From a checkpoint of a small contrastive audio-text model.
Data: trained on single English command words and digits, spoken by a formant synthesiser in many voices, 78125 training examples.
Rows from block 8 of the audio encoder, named by matrix and row number. Rows with one number belong to one channel. Each number is 500 + 25 x the weight over its row's rms, rounded and kept within 0 to 999. All counts start at 0. Numbers have three digits each. After the name is the row's rms in percent of the matrix's.
# convs0: first width-9 conv, stride 2 (encoder.blocks.8.convs.0.weight, 144x112x9), inputs 104-111, a 9 kernel for each
# convs1: second width-9 conv (encoder.blocks.8.convs.1.weight, 144x144x9, transposed), outputs 104-111, a 9 kernel for each
convs0.91 090:511518503513530509474459440497495524491493472474440481498505524475493537524518487503502505465495505511508468474462487487519513505505462494490462450426500510523492526498525501466479494515499510474507520497502521465452
convs0.92 100:471471476470498498507499511462454508486489469503509558488520521544534520529548554498491492498488508511499496502496479489498487501489533486481489508467478497469510550530513537535551551558552463417450480429459524499493
convs0.93 092:505512500498498491501500495511517539522508540503519516518520505544562557555578522521510495495490517527474501529500500486483475494502483533499452437437475501498454515485504505519536534554552486484541525509484479479502
convs0.94 105:552520507519539501498518513513480496476526477492479473448464438487500505508478460500507535530496512480502496533528495502525504490509528539515514527515486488455440501451456470458448470490542471475527496518518526490497
convs0.95 096:441476487469471465484495488440452426439462438448467484480478484501475529522541504506513469495496472490482488509476488487480525517502523519489449486481495502514529508467489497505475444443468467491512472506547531532491
convs0.96 097:486474496495463473522511532543524578496523495470481505527507518496552559507517521501507508505521491488509508529506514519527525504513508443520477528486504505502480465492479468494477456469493586549500525523493470482521
convs0.97 102:470454494462504502488495445519503532494538500532557520465460469480482510533536517507511501507507499491484498485503496469466472468500525557522492499509540523515491520545501536497527505504485501475463476493511507557570
convs0.98 103:508487511517525545536535489511521494528502479437431440554539529526497529542529516497489493507510524528493481516517506490497509491497525501492503459533482451474450536536524514468490445441453461448455504505542516527535
convs0.99 091:528497509498501477474516483472516508530471451486478475515514531518515514508506517468500486492487492494480492475485484512505504500521510498496511483470461475482485516504483492506491512500495468497483510483515476458575
convs0.100 097:526515522508504501500471490423507488530509548513558526506479499494497478518547551507510521518493511503485486494496500499483489509545534444465454494498539538526518429455482502504497519485495539559483488488500550556546
convs0.101 102:510511489490493501472506492564500482474493459422401431490482515499536497515492486514503500494503498477492479477489491496506534527509499537523542559534527519454429468451486497518516521488490515540508520501522510556516
convs0.102 121:523491470479454481498481530499489504477452410458518541494502502494478480478457503521504504519485482499498515477496513517538533509474494488489515517552536492494494494484477498478508502537503480479467488505512478469504
convs0.103 104:482505485491490476495479483479507470466474471454469511500489496522509511496512471510510496517507490496505505504502506481478535521541518536547555535503489510519517481529539542469439449499516486495551543552532549494502
convs0.104 090:471487467463458467479465462518463504478472508469514496544579553509525552514483487488480481480521479502485512484529535504546513535527530520547535545514462510493510491523473523499500466501525437470487516497512486557514
convs0.105 092:497482491489513506490492486491521505473454485479495556493491483485505518537472513531511484492487485512499466523493488476496507511516516534533554479510524528475522527535529519496518508461469439454484484474483452501528
convs0.106 091:530515517525537532536536528472467509508513514516493465446525523527512522507460480496507513487510506485478506493495469521484504522514485476499494459486510537514520478465490499502498482470501556569584530544531497509518
convs0.107 099:499528544520543541534553549519468521479486471478487472549519508516503496481536533490496511495484502503496484520496501505507516526514513424443481463492475545483533531524518521539533508525510493519529503516480485514492
convs0.108 106:500497505506542522529495478499512506531507524475494502536512543503514488492439521507521506493479502493489504477494515529514507498495490497469488532527483467448483554507525517509493474471496527530513511492512486483545
convs0.109 100:495510510528536541526537513506469497516525496490504489535533542546510529468467500479483500489500486476480488484502484497500504498457490519506508489473490454495509478506531507457457492524529518490551494560568543521493
convs1.91 081:454464498530540540509479510533481521535523511486502521516502486489477502473521516475494489521478472478485518499519496538538501487509521530500498503495526526529490491487457450493533541465504474485475486519495498462456
convs1.92 107:429451513485473487480463492508479491510508507539526492465466477496493523508542503502477487484500539539565536464499483485502510487493474491474465509511547533494449553530510532513511524491499522525517517526504520481491
convs1.93 080:523516499520538505492510515477488488494484495475496476513483523495511502509532513510484524518516468457473540507522514513515489499472495498494506480456515484507480510509493498511525509504501528512536536507444505485514
convs1.94 117:504502491522531498484490479489487472473494508505506446524523496498503517510501488505476473481489508520511510531494485497505535536488459539519494455498480470477472488504489529517521523522520510482518516527512507489496
convs1.95 101:543536557546518503498502509468492475490503491539556570519509506499496490510501512497516539506481473512526519496505505495503512546547523519514480468481491486465494514488501496490521530545538475478499493493517512506517
convs1.96 095:521515504521499507513510517454464515484476533534514513452454473480480476489485493495488482482526538493518505545561530516547534525509516481543528526524531523520514518495486478495517500489496557543529479495513509528543
convs1.97 100:504521506473507515519507518503495528516488500516514540467482475497509524525533524512508535504476483483490483485473482480476484494507516527505489551510465476481480475502494498461478490512499501511484453439472506474488
convs1.98 097:503453472533557542513535532527523498475488483509525521495524493474491483489496493509524525499529528506480488497470451461451449471451492546524543534518506474461454529524519517510501494492493490490510531510509505548541
convs1.99 089:506487483493516483491485512511505537519518510526501516497469472494509508485498514497490550540512491479466507489491483509507500484462468481459456462509533510502532531546509509508529501489512480492508508519514511507506
convs1.100 101:531500482499486504516498514493496495491465503522546506468469450449471450473455479478475463470473516515509487511540507502494483474500512506523466488510507536512560495522505523527517497458495522528508477521518545516508
convs1.101 105:493492482494481487487493542451450445464496491431440473459458484477490472484494493514554554500536517528537550456489514553522513485501479501506514496491478502470479490516505510522510517505514515511495471466455477502492
convs1.102 151:518519498498518525512516516513475498474439484459428433488494491515511513509481467463481511533487517513512488464483493498504501502517552486478493510509481500492483503526514525521499488506509548525550495475457492493487
convs1.103 116:487496504499500511499485481563541542498467474515503509477482505487465470456466474533554540515520514508549546487489497492506536528533529525509530528538550522500501503494489492507522513513508512497507509539522517522545
convs1.104 087:491496489520517539478493532495497474494519484502518565517506522505518515485492494469520487498508485485429480497484478500484480465485507518519509533476475513521517475467477489514498504535532516514489501519535486493543
convs1.105 084:491447449498487456482494466503493527515508519512503499457483480483490454496459496490522498512480471467467478512500464475491501513511510566573530519491498504512512571521508496507509515513547469501491501499516480498490
convs1.106 082:474492502551503479515499487431467506481508516481489476517504523524484530490495459497504501545530500497533496560537483529526526507488500482507508524522513518488506487506509536516492494488506549496474485487474496507505
convs1.107 103:473490495485493504487472505444508480507512507521541570492522475481487464466462476478449456460492488494500512498505513536533516523535551469508498526519528491478481459464487514483462480502514517491502488505517533509518
convs1.108 102:479490493468499508510469496494476518489510557525534552463468482479483494504479479518525507474458500498531539492504507510481497473475470468458447479491536507518534454444481535514529497479477478497499498515488472457471
convs1.109 090:449495505489502478461486500510548567530529494479502490488497494485512518484516526529552528538515544520498473467474474514492479511523494487539521525552504493530521471510484494494499487516522536518504494525466494505530